Weights of a small image classifier: 11.9 epochs.
Rows from block 2, named by matrix and row number. Rows with one number belong to one neuron. Each number is 200 + 20 x the weight over the matrix's rms, rounded and kept within 0 to 999. All counts start at 0.
# fc1: MLP up (model.blocks.2.mlp.fc1.weight, 1024x256), inputs 0-85
# fc2: MLP down (model.blocks.2.mlp.fc2.weight, 256x1024, transposed), outputs 0-85
fc1.486,199,192,201,200,199,199,200,205,200,210,202,199,202,199,209,270,200,206,199,196,200,189,201,201,201,199,192,140,200,198,201,208,214,194,103,198,200,200,203,198,200,197,202,201,200,201,200,178,193,201,197,190,199,200,201,199,201,202,201,204,200,201,205,195,203,185,170,268,200,200,199,200,199,196,199,202,200,199,199,207,198,199,200,199,204,200
fc1.487,199,198,199,200,194,202,199,199,199,199,198,200,200,200,206,201,199,201,200,201,200,200,200,199,197,202,198,199,200,130,196,200,200,200,200,195,200,200,201,202,202,200,198,193,199,200,201,203,199,201,198,199,200,201,201,200,198,200,199,200,199,200,203,201,203,200,200,201,199,203,201,200,199,200,200,202,205,197,199,201,201,200,200,200,203,199
fc1.488,198,198,200,201,199,200,201,198,199,201,196,199,200,200,201,201,200,199,200,201,200,203,199,199,199,200,198,203,199,199,200,199,198,202,201,199,200,200,202,202,200,200,199,200,199,200,200,198,195,199,200,201,200,202,200,200,200,200,200,202,200,200,202,200,200,199,200,192,204,193,201,200,200,200,201,200,201,200,199,200,198,202,201,200,200,200
fc1.492,201,200,200,200,201,199,198,200,200,201,199,200,200,199,201,198,200,199,202,199,200,200,202,201,199,201,200,201,200,200,200,200,200,199,198,200,200,201,198,199,199,200,200,200,200,199,200,200,200,201,200,199,200,201,199,200,199,200,201,200,200,200,200,199,201,201,200,200,200,200,201,200,201,199,201,200,200,200,200,202,200,200,199,200,201,202
fc1.495,200,200,199,200,200,200,199,200,199,200,200,198,198,201,200,201,201,200,202,200,200,199,206,198,200,201,200,198,200,200,203,200,200,200,199,202,200,201,198,197,200,199,200,201,200,199,200,195,198,199,200,200,200,201,201,203,198,203,200,201,200,200,200,200,201,201,200,201,201,200,200,200,200,199,200,197,199,200,200,200,200,200,200,199,199,200
fc1.496,194,200,198,197,198,198,199,201,187,191,165,205,202,193,200,379,200,200,218,201,195,200,200,201,247,182,202,200,201,200,202,200,198,198,197,7,202,198,149,202,201,200,196,199,201,198,201,219,199,226,199,199,199,199,196,197,199,200,197,200,201,200,200,200,199,198,199,119,202,199,195,195,200,200,200,201,189,200,200,200,200,199,199,199,196,283
fc1.498,201,209,202,197,201,200,202,199,200,200,205,204,200,197,197,207,201,210,198,201,197,200,201,198,204,197,201,199,202,202,197,226,200,200,197,200,195,200,197,198,204,201,198,200,203,200,199,201,200,200,200,200,199,200,200,200,202,200,200,200,200,200,199,202,197,199,199,204,201,201,199,200,196,203,199,203,204,199,200,199,193,200,200,199,201,200
fc1.499,199,197,196,200,201,199,156,201,200,199,196,200,201,199,202,237,199,200,201,201,199,201,201,198,202,198,200,201,194,199,206,208,200,198,200,196,197,199,202,199,202,200,200,199,200,201,200,146,202,197,200,202,200,199,202,199,200,200,197,198,202,201,203,199,201,201,196,203,202,200,201,200,200,197,200,216,199,201,201,192,194,196,205,200,208,201
fc1.500,202,197,200,200,199,201,200,199,203,175,200,200,199,0,217,200,201,201,205,200,200,196,201,201,222,200,199,200,200,203,203,205,201,203,203,238,197,213,200,199,209,200,201,200,201,200,199,197,200,201,201,200,200,202,200,200,200,200,200,199,197,199,200,208,200,258,201,200,200,199,201,200,215,198,199,200,201,199,200,222,201,200,194,201,199,193
fc1.503,197,199,193,201,200,200,149,200,200,198,229,210,201,177,201,0,200,200,202,196,201,201,200,248,199,202,200,216,202,206,197,198,203,202,208,198,200,200,198,202,198,200,201,200,202,202,202,203,202,198,201,170,202,200,201,200,201,200,200,194,199,200,200,197,202,327,203,204,200,200,187,200,200,207,194,206,200,198,201,199,201,200,201,200,203,200
fc1.504,200,183,198,201,200,202,191,201,200,201,184,206,198,192,203,201,198,199,199,204,200,199,200,186,177,202,274,200,200,203,215,203,201,198,194,205,200,200,301,205,220,197,201,200,200,199,197,200,197,203,200,200,222,200,205,201,200,200,193,199,200,200,202,171,222,201,200,203,183,199,54,198,219,268,199,196,12,200,197,193,203,180,203,200,200,200
fc1.508,200,195,195,202,200,201,200,198,205,197,199,200,200,201,200,200,200,203,201,200,200,200,201,200,200,200,200,201,198,200,201,199,199,200,202,197,201,196,204,200,205,201,201,200,201,199,198,196,198,200,200,200,201,201,199,201,199,199,200,199,201,199,200,200,199,199,200,200,200,200,201,200,200,204,200,199,201,200,200,199,200,200,198,200,207,200
fc1.511,200,202,203,200,201,200,199,200,200,202,201,200,201,201,201,200,200,201,200,199,133,197,201,200,200,201,199,200,199,200,200,200,200,200,200,200,199,200,201,200,200,200,199,200,201,200,199,202,199,200,202,203,199,201,199,200,202,199,200,199,197,199,200,199,200,200,200,200,198,200,200,198,200,199,198,201,197,200,199,200,200,200,201,201,200,201
fc1.512,200,194,207,200,202,198,202,200,195,198,215,213,199,201,202,200,182,205,198,200,200,199,201,191,199,202,200,200,199,198,200,200,197,199,198,81,200,215,201,205,193,200,200,202,200,202,200,201,200,199,202,195,199,201,203,200,199,200,197,200,201,200,201,198,195,200,189,200,198,187,201,201,202,201,200,198,198,200,200,405,201,201,197,199,200,197
fc1.514,199,203,197,200,201,199,201,202,200,198,198,198,201,200,204,200,202,200,200,198,201,200,200,202,200,199,199,199,196,204,201,200,201,189,198,201,203,206,200,204,202,199,201,201,199,200,200,200,209,198,200,199,200,200,800,200,200,201,199,198,200,200,201,201,204,200,199,201,199,197,199,200,202,200,201,202,200,202,199,201,200,199,197,202,200,198
fc1.515,199,203,200,200,200,199,200,195,200,200,201,198,200,201,199,239,200,200,201,200,202,199,200,196,199,201,199,199,205,212,196,201,207,224,201,134,201,199,200,205,200,200,204,200,197,203,199,194,316,199,200,195,199,194,198,200,200,199,195,201,200,200,202,201,197,201,200,127,201,213,208,200,199,215,202,201,200,200,200,200,198,200,202,200,199,205
fc1.518,200,198,201,202,200,201,199,201,200,201,199,201,199,203,200,201,200,279,200,200,200,199,201,201,200,200,200,201,201,199,199,199,201,200,201,201,200,201,200,202,198,201,199,200,200,198,202,202,201,201,200,201,200,200,200,201,201,200,201,200,200,201,198,201,199,200,200,201,200,202,200,200,203,199,200,199,200,201,200,200,200,201,200,200,205,200
fc1.519,199,210,196,200,184,200,201,227,200,198,202,205,200,199,202,207,199,200,198,200,198,200,199,199,198,193,196,202,224,196,200,197,200,200,201,202,200,199,200,203,200,200,199,200,199,200,198,199,198,199,200,204,196,201,200,181,182,199,202,198,201,200,200,202,200,203,200,200,202,193,214,198,198,201,201,200,197,200,210,202,203,200,199,200,200,200
fc1.520,200,200,201,201,202,200,202,199,200,196,198,200,200,200,200,200,201,201,200,200,201,199,202,201,202,199,198,202,202,200,198,200,202,196,200,200,201,199,201,201,200,200,200,200,200,202,201,200,200,197,200,201,194,200,201,199,200,200,201,200,199,200,200,196,199,201,199,200,197,200,196,200,198,199,199,202,201,199,199,201,202,200,199,201,201,200
fc1.523,200,201,199,200,200,200,202,200,201,200,199,200,200,200,200,203,201,200,200,200,198,203,199,200,200,200,200,199,199,199,200,200,199,202,200,200,200,199,200,200,199,199,200,200,200,200,200,201,201,200,199,201,200,200,198,148,199,200,200,200,200,200,201,200,199,199,200,199,201,201,199,200,200,200,200,200,199,201,201,200,198,199,199,200,200,201
fc1.524,201,201,199,202,198,199,198,200,198,242,209,200,201,200,199,199,200,199,199,200,200,196,200,196,200,200,200,211,200,200,202,203,200,213,200,194,199,184,199,201,201,200,198,201,200,201,197,198,201,203,200,200,200,200,199,200,200,200,202,193,200,200,201,200,199,192,172,199,200,191,202,200,201,200,199,202,163,200,199,200,196,200,199,201,199,210
fc1.525,201,200,201,202,201,199,194,201,200,203,200,199,200,201,196,200,200,200,200,200,200,200,200,201,214,199,204,199,200,202,200,199,200,201,150,198,202,201,200,200,241,200,200,200,201,199,200,198,200,198,200,203,198,200,202,201,200,200,201,199,200,200,198,200,201,200,201,199,200,200,200,200,199,202,199,205,200,201,200,175,202,201,200,200,201,199
fc1.527,193,200,203,200,199,204,270,200,199,219,199,200,196,200,198,200,199,198,201,199,199,199,196,93,195,201,195,264,200,200,194,98,205,200,201,196,202,208,201,199,200,200,204,199,200,199,196,0,199,202,202,142,198,199,200,205,197,200,198,198,200,200,202,196,200,183,152,200,200,200,201,197,199,311,203,200,133,203,200,203,198,202,198,200,199,359
fc1.528,200,244,202,200,198,200,201,198,199,197,200,200,200,198,200,200,199,197,199,200,197,202,200,191,199,199,197,304,200,200,201,363,201,193,194,201,200,198,202,204,200,199,199,200,200,200,200,204,197,197,200,199,198,199,199,197,201,202,202,201,200,202,197,217,201,205,201,198,199,191,188,204,202,211,201,201,198,197,200,240,202,199,199,200,197,212
fc1.532,200,199,203,200,199,200,197,201,199,199,202,200,199,198,200,199,202,199,202,199,200,200,201,201,200,201,199,201,201,199,201,201,201,201,200,202,200,194,200,202,199,199,201,200,201,199,200,201,200,199,201,203,200,199,201,198,200,200,200,200,200,200,200,200,200,201,198,200,200,200,199,199,200,199,202,200,201,201,200,199,202,200,199,200,197,200
fc1.535,200,197,200,200,201,202,200,201,200,201,199,200,200,200,201,195,200,199,200,200,200,199,200,203,202,200,200,201,202,199,202,200,199,200,201,198,199,200,200,200,203,200,200,200,199,200,200,200,201,198,200,202,200,200,201,201,200,200,198,200,200,200,200,200,200,199,198,199,200,200,201,201,201,200,200,200,199,198,200,200,200,200,199,200,201,200
fc1.536,198,200,197,200,201,200,192,200,201,201,199,200,148,199,201,203,201,200,199,201,200,200,199,192,199,201,199,192,199,199,203,201,198,200,201,200,198,199,200,202,201,199,200,204,200,202,200,200,201,205,201,200,199,200,198,196,199,200,200,199,200,200,201,200,201,201,201,199,200,197,203,200,201,199,200,200,200,200,200,201,203,200,201,200,205,203
fc1.537,202,203,199,198,200,200,201,197,202,201,200,203,200,200,204,216,198,199,199,200,200,199,202,200,200,199,191,199,200,199,200,203,199,200,195,200,199,198,193,200,198,200,200,199,200,198,200,200,197,199,200,200,198,199,200,197,200,200,199,197,200,200,204,203,199,212,200,200,203,200,200,198,199,201,199,200,201,201,201,212,200,201,201,200,202,201
fc1.543,201,203,201,200,200,200,199,201,201,200,130,199,199,200,204,202,200,202,200,202,200,200,200,201,199,200,198,200,220,195,195,198,210,198,192,201,200,201,201,202,201,203,202,199,200,198,200,198,190,200,200,158,201,197,195,178,200,200,196,198,201,200,200,205,204,202,200,197,200,202,206,193,200,195,205,201,201,203,200,198,200,201,201,201,0,200
fc1.544,200,200,203,201,200,201,199,200,200,219,197,201,200,163,196,230,200,199,201,200,200,202,198,201,215,207,198,199,200,201,206,283,198,199,255,200,202,204,206,203,207,199,200,199,199,200,200,198,204,203,200,201,192,197,202,200,199,209,200,199,199,199,206,201,202,198,201,190,200,198,198,200,145,199,200,201,241,201,200,147,206,200,198,200,202,199
fc1.545,199,201,203,200,201,201,201,199,200,201,200,200,200,203,200,200,200,201,200,200,201,200,201,198,200,200,201,202,197,198,198,199,200,201,199,201,200,201,199,201,201,200,200,200,200,198,197,200,199,203,200,200,200,201,200,200,200,200,199,201,199,199,199,200,199,201,200,200,202,200,200,200,199,201,200,198,199,199,200,201,200,199,200,200,200,200
fc1.546,202,200,201,199,200,200,199,200,200,198,200,201,200,199,202,201,200,200,201,200,200,200,202,200,200,200,201,199,200,200,200,199,200,200,201,200,199,201,199,199,200,200,200,200,200,201,199,199,202,201,201,198,198,199,198,200,201,200,201,200,200,199,198,200,200,200,202,201,200,199,200,200,198,198,201,200,200,199,200,201,202,199,201,200,200,201
fc1.547,200,202,199,200,200,199,201,201,201,200,167,199,202,196,200,214,796,190,199,201,203,199,201,203,201,202,200,196,185,200,201,201,208,200,199,202,200,198,209,198,200,199,200,200,198,200,194,203,204,200,199,198,216,200,200,200,207,202,135,196,201,199,200,200,226,198,201,193,203,200,195,200,197,202,198,200,200,213,199,193,200,198,198,201,200,202
fc1.555,201,200,200,201,203,201,206,199,234,201,200,200,199,197,198,200,200,205,202,199,201,199,201,198,207,201,199,201,200,197,213,200,202,205,178,199,152,201,195,199,201,201,201,200,200,200,202,200,196,199,199,195,192,201,200,220,199,200,200,200,200,200,195,199,200,200,199,202,200,205,199,200,201,205,199,200,206,201,201,198,201,198,199,201,202,205
fc1.556,199,219,200,198,198,200,199,199,201,193,201,205,198,171,198,198,201,200,201,199,201,200,200,197,201,199,202,200,203,200,198,202,198,201,131,172,203,195,229,203,201,199,200,201,200,205,203,200,200,200,199,200,192,200,202,191,198,196,205,200,199,199,199,203,200,200,202,209,199,201,200,200,201,202,200,338,199,199,200,309,202,200,197,198,200,261
fc1.557,201,203,203,201,200,203,200,198,200,198,203,201,198,200,200,289,204,194,204,201,199,200,201,200,201,198,200,199,202,199,199,202,200,205,201,201,201,204,200,200,200,201,198,200,200,200,198,200,197,200,200,199,204,204,201,200,201,200,198,197,200,199,196,187,199,225,202,255,201,200,193,202,201,220,200,225,164,201,201,188,197,199,200,200,199,207
fc1.559,201,197,201,196,197,200,200,200,201,202,205,199,199,197,204,200,204,199,198,200,199,200,200,196,197,199,201,199,202,199,202,201,199,200,199,198,203,199,201,200,197,199,197,201,201,200,200,197,203,198,198,206,199,199,199,200,200,200,200,202,200,200,201,203,205,199,198,200,200,210,201,200,200,200,199,192,200,202,199,198,202,199,200,200,200,189
fc1.560,200,199,200,202,201,200,200,201,201,202,200,200,201,198,201,203,195,201,200,201,199,200,200,197,198,199,199,204,200,201,203,200,204,200,200,201,201,200,194,200,200,200,200,200,200,199,199,203,201,199,199,196,200,201,197,200,199,200,199,200,200,200,200,197,200,199,200,200,196,200,200,201,200,204,200,197,199,201,202,204,198,0,198,200,199,196
fc1.562,207,196,195,194,201,200,200,199,200,202,202,203,202,202,199,197,201,200,198,198,200,201,198,199,200,199,192,201,200,201,457,203,202,198,200,199,199,200,198,201,204,202,201,200,200,199,198,199,200,193,200,193,200,199,201,203,203,201,200,203,201,200,198,203,200,201,200,200,202,201,199,200,197,200,194,199,199,200,199,197,196,200,200,336,201,201
fc1.565,200,203,200,201,201,199,200,201,200,197,198,201,200,197,200,208,201,193,201,200,197,201,200,200,202,202,200,190,198,200,201,200,202,234,198,199,198,203,202,199,206,201,196,198,200,199,200,199,189,202,199,201,197,202,202,200,199,201,197,248,200,200,203,201,200,199,206,190,200,199,201,203,198,247,199,199,94,199,202,200,201,199,203,200,197,200
fc2.486,188,200,200,198,200,202,240,201,203,210,201,199,196,199,209,219,205,199,201,200,194,195,201,206,202,210,199,201,220,203,196,128,202,201,200,212,200,204,198,200,199,201,200,199,198,203,200,190,203,198,200,194,200,202,195,202,200,196,199,197,199,200,201,201,200,207,176,203,200,200,201,200,198,170,200,201,201,201,201,203,196,200,199,201,201,207
fc2.487,200,191,204,200,201,199,198,199,199,202,200,203,202,197,198,200,200,201,201,199,201,200,197,195,202,202,200,199,200,285,202,201,200,199,200,200,180,200,197,200,200,197,200,200,197,202,202,199,200,202,200,203,200,200,201,202,198,198,200,197,197,200,200,198,201,199,198,199,207,202,200,203,197,201,195,202,202,200,199,198,200,188,200,200,199,200
fc2.488,201,200,201,200,201,204,199,196,198,196,198,200,199,200,199,199,204,199,197,200,198,200,201,197,201,197,200,201,197,200,200,199,200,202,199,201,201,200,200,199,201,200,200,201,198,196,198,200,200,201,201,203,200,200,201,199,201,202,200,199,197,201,202,198,199,200,200,200,200,200,203,199,200,201,200,198,202,201,200,200,197,199,202,201,202,200
fc2.492,200,203,200,200,201,200,200,200,200,200,200,199,199,200,201,200,196,200,202,201,200,200,200,199,200,200,199,198,202,201,198,201,201,197,200,198,200,200,199,200,201,201,200,200,200,200,200,203,202,200,203,199,200,201,200,201,200,199,200,200,200,202,197,199,200,201,201,201,200,200,199,198,199,200,201,202,200,203,200,201,198,201,200,200,198,199
fc2.495,199,201,200,201,199,201,200,199,201,198,201,201,200,202,200,200,200,200,201,200,200,205,198,200,200,199,198,200,202,199,198,203,200,199,202,200,196,200,200,199,200,199,201,201,200,201,200,200,201,197,201,203,200,200,200,202,202,199,195,202,201,200,200,198,199,201,201,200,201,199,198,199,199,200,199,200,196,200,201,203,202,200,201,199,201,199
fc2.496,199,183,194,200,206,200,203,204,199,199,201,190,202,198,199,202,190,206,200,205,200,185,218,199,201,310,205,198,198,282,200,197,216,200,200,181,197,187,199,200,204,198,198,204,200,204,192,199,199,196,202,202,200,198,194,200,192,198,207,198,199,200,200,200,194,180,195,196,199,205,200,199,198,71,197,201,185,197,201,204,190,197,200,201,202,200
fc2.498,201,211,199,200,200,197,203,198,201,205,200,201,199,198,222,203,200,196,203,200,199,198,200,198,199,194,205,200,200,196,199,197,201,202,200,197,212,201,222,202,201,198,202,197,203,200,192,194,210,198,200,200,199,197,167,201,203,213,198,199,204,201,264,192,206,193,180,202,200,195,199,200,195,200,204,197,203,201,199,208,200,200,202,198,203,202
fc2.499,199,198,203,197,200,201,197,203,198,202,200,199,199,201,200,194,201,199,200,201,202,155,202,198,193,208,198,210,205,199,176,194,199,200,207,227,207,199,203,202,200,200,199,198,200,190,189,199,201,198,201,217,203,220,199,199,200,201,207,227,201,198,206,199,200,200,197,214,198,199,197,199,201,203,200,200,199,201,202,203,200,200,196,201,192,196
fc2.500,199,231,198,201,188,200,193,198,197,200,200,202,199,424,195,202,201,197,204,201,200,197,203,210,199,204,197,199,181,195,202,201,200,155,200,200,201,202,203,201,200,200,200,200,201,189,196,201,199,192,200,192,199,201,198,199,199,200,198,100,198,203,210,193,200,189,127,198,198,201,201,198,196,121,200,200,171,200,201,168,196,201,202,197,200,190
fc2.503,193,61,190,200,199,199,231,207,200,199,189,200,200,200,200,199,200,198,197,200,199,198,201,200,202,199,198,199,201,197,200,199,200,226,205,202,197,205,199,200,203,200,200,204,199,202,199,155,200,201,201,200,200,201,200,200,201,200,200,197,207,201,206,202,195,180,195,201,200,199,191,201,200,236,198,203,204,200,202,197,200,199,200,198,200,61
fc2.504,190,136,196,201,200,202,199,197,202,289,200,204,206,219,198,200,197,200,205,199,185,200,199,217,200,171,200,201,205,199,201,199,200,199,183,198,188,199,201,200,158,201,198,205,196,198,207,187,191,198,201,200,200,199,201,201,205,201,193,213,200,200,201,207,200,213,202,200,200,214,237,189,165,230,207,204,253,199,200,253,187,205,199,202,200,198
fc2.508,201,199,199,204,202,199,201,200,202,200,198,201,200,200,199,201,198,194,201,202,199,194,199,203,200,200,201,199,200,200,199,200,205,200,202,198,200,200,202,199,200,200,201,200,200,199,200,202,202,199,200,207,194,201,199,204,199,199,200,204,201,196,198,202,198,201,200,197,200,208,197,197,200,206,201,199,199,201,202,203,199,200,201,197,199,203
fc2.511,200,201,201,198,200,200,201,198,199,200,200,204,201,204,200,201,201,200,198,199,288,202,199,202,200,198,198,200,201,200,198,202,201,200,200,202,200,200,200,202,199,200,199,199,201,200,202,201,197,200,199,201,199,200,200,200,201,201,200,200,200,198,198,202,199,200,200,198,199,200,201,202,201,200,199,201,199,200,201,199,199,200,199,197,199,200
fc2.512,204,203,223,199,200,201,200,199,200,210,200,201,200,216,202,392,213,201,203,205,192,198,200,200,195,198,197,194,196,184,199,199,206,200,199,201,202,74,198,202,302,200,198,199,199,203,201,203,128,201,199,210,202,201,200,204,204,208,205,196,197,199,199,196,199,199,244,196,202,203,213,199,198,196,196,202,201,199,198,153,193,201,200,201,200,202
fc2.514,200,202,200,199,194,204,199,200,201,203,200,200,199,199,201,200,197,203,192,201,199,200,200,201,201,200,199,206,201,201,201,195,201,201,193,200,201,200,200,197,201,201,199,192,200,200,200,194,200,200,200,191,200,200,0,201,193,201,200,200,200,201,197,201,200,199,201,200,197,201,199,199,193,206,190,201,202,195,198,200,203,195,198,200,185,194
fc2.515,198,200,200,200,200,216,200,201,205,202,199,199,199,203,201,203,188,199,202,200,198,200,200,199,201,199,200,200,200,203,199,200,200,195,205,197,198,199,201,199,200,199,204,199,203,201,200,167,153,200,201,202,200,198,203,199,199,199,201,203,200,200,202,220,200,203,210,193,199,202,198,199,197,144,199,198,199,202,200,197,201,200,200,204,205,205
fc2.518,201,201,200,201,200,200,203,199,200,199,201,201,202,202,199,202,200,124,200,201,200,200,201,206,200,200,200,200,200,200,201,200,200,201,201,201,200,201,199,200,200,199,201,203,200,200,200,200,199,198,200,201,199,202,201,201,199,200,199,198,200,199,199,201,199,199,200,199,201,200,200,198,199,202,200,200,200,201,200,200,198,202,201,201,202,200
fc2.519,199,186,203,200,238,199,200,195,199,193,200,250,202,201,200,228,238,202,199,202,200,203,200,181,201,198,198,199,200,200,212,201,200,190,201,199,198,201,209,201,198,202,204,202,202,202,135,193,201,197,200,196,198,198,208,209,273,199,199,198,196,233,195,200,206,200,200,200,204,200,191,197,204,219,198,200,200,199,199,201,233,195,203,218,200,198
fc2.520,204,198,197,200,200,204,197,192,193,200,200,201,200,198,200,200,200,199,201,200,195,200,200,201,201,201,201,201,199,198,200,201,201,200,200,199,199,199,201,201,199,202,200,201,199,197,198,200,200,207,200,199,203,201,200,199,201,201,200,199,199,193,202,202,202,203,201,199,197,201,198,202,200,200,199,201,196,200,200,199,199,200,197,198,193,202
fc2.523,200,200,200,200,199,198,201,201,200,199,200,201,199,200,200,200,199,200,200,199,199,198,200,199,196,200,201,201,200,202,198,200,202,201,200,199,200,201,200,200,201,199,200,200,200,200,200,199,200,203,201,200,201,200,200,249,200,200,201,200,200,199,201,200,199,198,200,197,199,200,200,201,199,200,200,199,199,201,199,200,199,200,200,200,197,200
fc2.524,200,241,200,192,202,201,200,200,199,202,202,201,200,196,200,203,195,201,200,201,200,199,199,201,198,203,199,190,200,171,206,185,200,200,201,202,199,382,203,203,205,201,196,201,183,197,203,196,202,201,199,197,201,201,199,200,200,196,199,201,200,201,199,201,198,204,202,195,207,229,194,201,200,199,199,200,156,199,200,200,201,199,200,200,200,145
fc2.525,205,198,197,200,200,200,200,199,202,204,191,201,200,200,202,204,191,205,194,200,201,199,201,201,202,198,201,201,199,199,200,199,200,198,266,201,202,201,201,201,206,199,199,200,198,200,199,201,199,200,200,201,200,214,201,200,202,203,201,200,199,200,198,194,196,199,200,200,200,200,201,199,193,196,202,203,202,200,197,200,200,198,201,200,203,200
fc2.527,206,157,200,198,199,198,183,198,200,267,205,201,203,273,198,201,201,198,197,204,199,149,200,199,208,200,197,201,200,200,202,202,200,230,200,130,201,256,200,200,201,201,200,199,200,195,201,198,199,186,197,205,201,203,205,198,198,199,201,197,200,200,370,214,200,199,251,194,198,217,204,200,153,182,201,203,201,197,200,202,197,201,201,202,199,0
fc2.528,195,195,201,200,199,200,210,200,198,200,201,200,197,199,203,199,182,200,203,199,198,201,205,195,200,192,199,180,195,203,198,151,201,199,200,199,200,200,200,207,193,198,200,199,203,199,198,202,199,196,201,202,203,195,201,202,198,199,197,200,200,200,247,198,200,209,198,198,200,197,200,199,200,199,200,199,201,204,200,187,195,201,200,195,200,203
fc2.532,199,201,199,200,205,199,200,200,200,200,199,200,201,201,200,202,201,202,200,200,204,200,199,201,200,201,201,199,200,197,199,200,199,199,199,200,200,200,201,200,200,200,200,199,197,202,199,200,200,201,200,200,200,201,200,200,199,201,201,201,200,202,198,200,201,200,200,201,201,200,199,201,201,199,200,199,200,200,200,200,202,200,200,199,199,205
fc2.535,202,201,200,199,201,199,200,200,203,201,199,199,200,200,200,200,200,203,200,200,200,199,200,200,201,200,199,200,199,200,201,201,199,200,199,202,200,199,197,198,201,200,202,200,200,200,199,200,200,200,200,200,196,202,200,201,199,200,201,198,201,200,200,198,199,201,200,200,197,200,201,200,197,199,200,200,199,202,200,200,200,200,201,199,200,200
fc2.536,200,197,201,203,225,199,197,200,202,201,201,204,253,201,198,201,201,209,199,200,202,230,200,199,206,199,199,200,198,188,195,184,199,190,201,198,198,202,200,200,200,197,201,204,207,200,202,194,192,202,198,207,198,200,195,204,201,201,201,203,200,200,197,203,196,196,201,200,198,226,204,201,202,195,197,201,204,195,195,200,205,205,202,198,200,199
fc2.537,204,200,197,199,201,200,200,199,203,208,190,185,198,201,199,200,209,200,198,199,202,200,202,202,199,213,221,200,204,199,201,199,199,206,202,200,200,200,200,201,197,199,198,197,200,199,197,206,198,201,203,199,202,201,202,205,200,200,198,198,201,200,205,201,199,196,189,193,198,199,201,204,200,183,200,200,199,199,199,201,199,200,197,200,197,201
fc2.543,218,170,207,200,230,200,193,200,204,168,300,274,202,201,200,203,197,291,189,196,210,186,232,201,197,221,201,208,183,160,208,241,136,198,171,199,202,200,196,189,201,196,205,212,202,205,202,197,201,201,197,211,175,204,202,251,202,218,197,201,186,203,197,200,201,200,191,199,205,211,183,197,186,199,106,201,200,185,178,198,205,200,181,203,999,199
fc2.544,158,201,138,201,200,200,211,201,197,200,200,198,200,194,196,203,201,200,200,200,196,200,201,198,202,200,199,228,200,200,197,187,204,195,200,201,201,198,170,200,202,199,200,200,201,200,210,202,200,199,201,201,200,200,200,200,200,201,203,203,199,200,203,200,199,203,195,197,198,18,187,199,201,201,203,222,201,198,199,201,196,201,200,200,198,181
fc2.545,203,202,203,200,200,200,198,199,200,199,199,201,201,202,200,201,198,200,201,196,200,202,200,201,200,199,201,201,202,200,197,200,201,200,201,201,198,201,200,201,199,201,199,198,201,200,202,199,200,198,201,199,201,200,199,202,197,199,201,196,199,202,198,200,198,201,199,197,198,200,199,201,199,198,205,202,202,198,200,199,199,203,198,200,200,201
fc2.546,200,202,199,201,200,199,200,201,199,200,200,201,198,202,200,199,200,200,199,202,200,201,200,199,199,200,200,199,201,200,201,200,200,199,201,201,202,200,200,199,199,200,200,200,200,201,202,200,200,200,201,199,200,201,201,201,200,200,200,201,200,200,200,200,200,198,200,200,201,199,200,200,200,200,202,200,201,202,200,200,201,201,198,201,200,199
fc2.547,200,184,200,201,198,201,199,200,202,213,216,201,199,214,199,199,0,200,193,200,201,197,202,198,188,201,200,199,200,200,200,199,198,183,200,200,200,200,201,201,194,198,199,200,200,200,201,200,191,201,200,201,198,207,199,189,103,200,210,201,201,199,198,207,201,204,200,199,201,199,199,197,198,196,200,200,197,199,201,221,195,196,200,200,198,198
fc2.555,196,185,199,200,163,198,201,200,195,202,202,193,199,200,202,192,200,202,200,198,201,196,200,206,188,199,201,199,190,201,193,199,193,197,214,205,272,205,196,202,193,204,200,198,200,202,193,184,200,176,215,196,204,200,200,195,212,200,196,200,198,200,200,200,198,200,194,197,197,189,200,200,199,197,200,197,199,201,199,211,202,202,177,201,198,202
fc2.556,206,200,169,241,201,199,200,198,208,235,194,188,202,204,203,200,209,197,200,200,200,200,201,217,201,201,380,221,201,210,199,200,200,202,202,199,198,199,151,200,230,201,204,197,197,200,200,195,197,203,197,174,196,197,200,199,200,199,200,202,202,203,63,198,204,276,195,263,203,200,201,198,200,201,206,729,195,200,198,220,197,203,201,201,200,205
fc2.557,200,199,200,199,204,200,199,198,199,202,201,199,200,120,193,201,200,200,200,199,201,196,200,226,195,202,204,201,200,203,200,204,202,193,206,232,203,205,196,201,195,202,201,200,200,200,200,201,207,198,201,267,206,200,200,199,203,200,200,200,198,198,201,204,200,159,200,197,200,200,203,200,168,202,201,178,202,202,200,204,202,200,199,200,204,214
fc2.559,200,200,210,232,292,196,195,202,198,204,201,196,201,199,198,199,202,203,201,195,201,202,202,200,202,200,202,199,202,199,199,201,200,200,202,199,197,197,196,197,206,203,200,190,200,201,192,199,200,200,191,198,199,198,200,199,204,200,200,197,199,200,202,202,205,199,199,205,198,202,199,200,209,196,200,197,205,203,201,190,206,200,198,200,204,197
fc2.560,194,204,200,202,186,202,199,200,195,200,202,200,201,194,201,199,199,202,208,189,196,198,192,201,206,201,189,205,200,199,192,200,200,198,198,200,201,200,201,200,196,200,205,190,196,202,197,199,202,194,202,199,190,195,198,202,208,201,203,200,198,202,200,208,197,201,196,204,202,200,199,200,198,201,201,201,204,190,198,209,201,666,205,200,204,200
fc2.562,202,202,205,201,197,201,201,200,199,200,200,199,201,195,200,196,202,204,201,200,198,200,200,199,201,201,203,201,202,201,0,200,200,200,202,200,203,202,202,202,197,199,200,201,199,200,200,202,201,199,202,198,203,200,198,200,200,201,200,199,200,200,200,204,197,201,203,201,200,198,200,200,203,203,201,199,204,201,202,205,195,196,200,20,199,200
fc2.565,199,201,200,196,198,200,198,200,190,206,232,199,201,200,200,201,198,200,200,201,201,198,206,198,200,200,199,207,195,193,197,203,201,198,201,200,199,198,199,201,186,198,201,200,199,201,200,191,201,200,200,198,205,200,195,200,199,201,201,201,206,200,203,202,202,198,195,208,196,201,208,201,200,194,201,201,201,197,200,200,198,201,196,200,202,200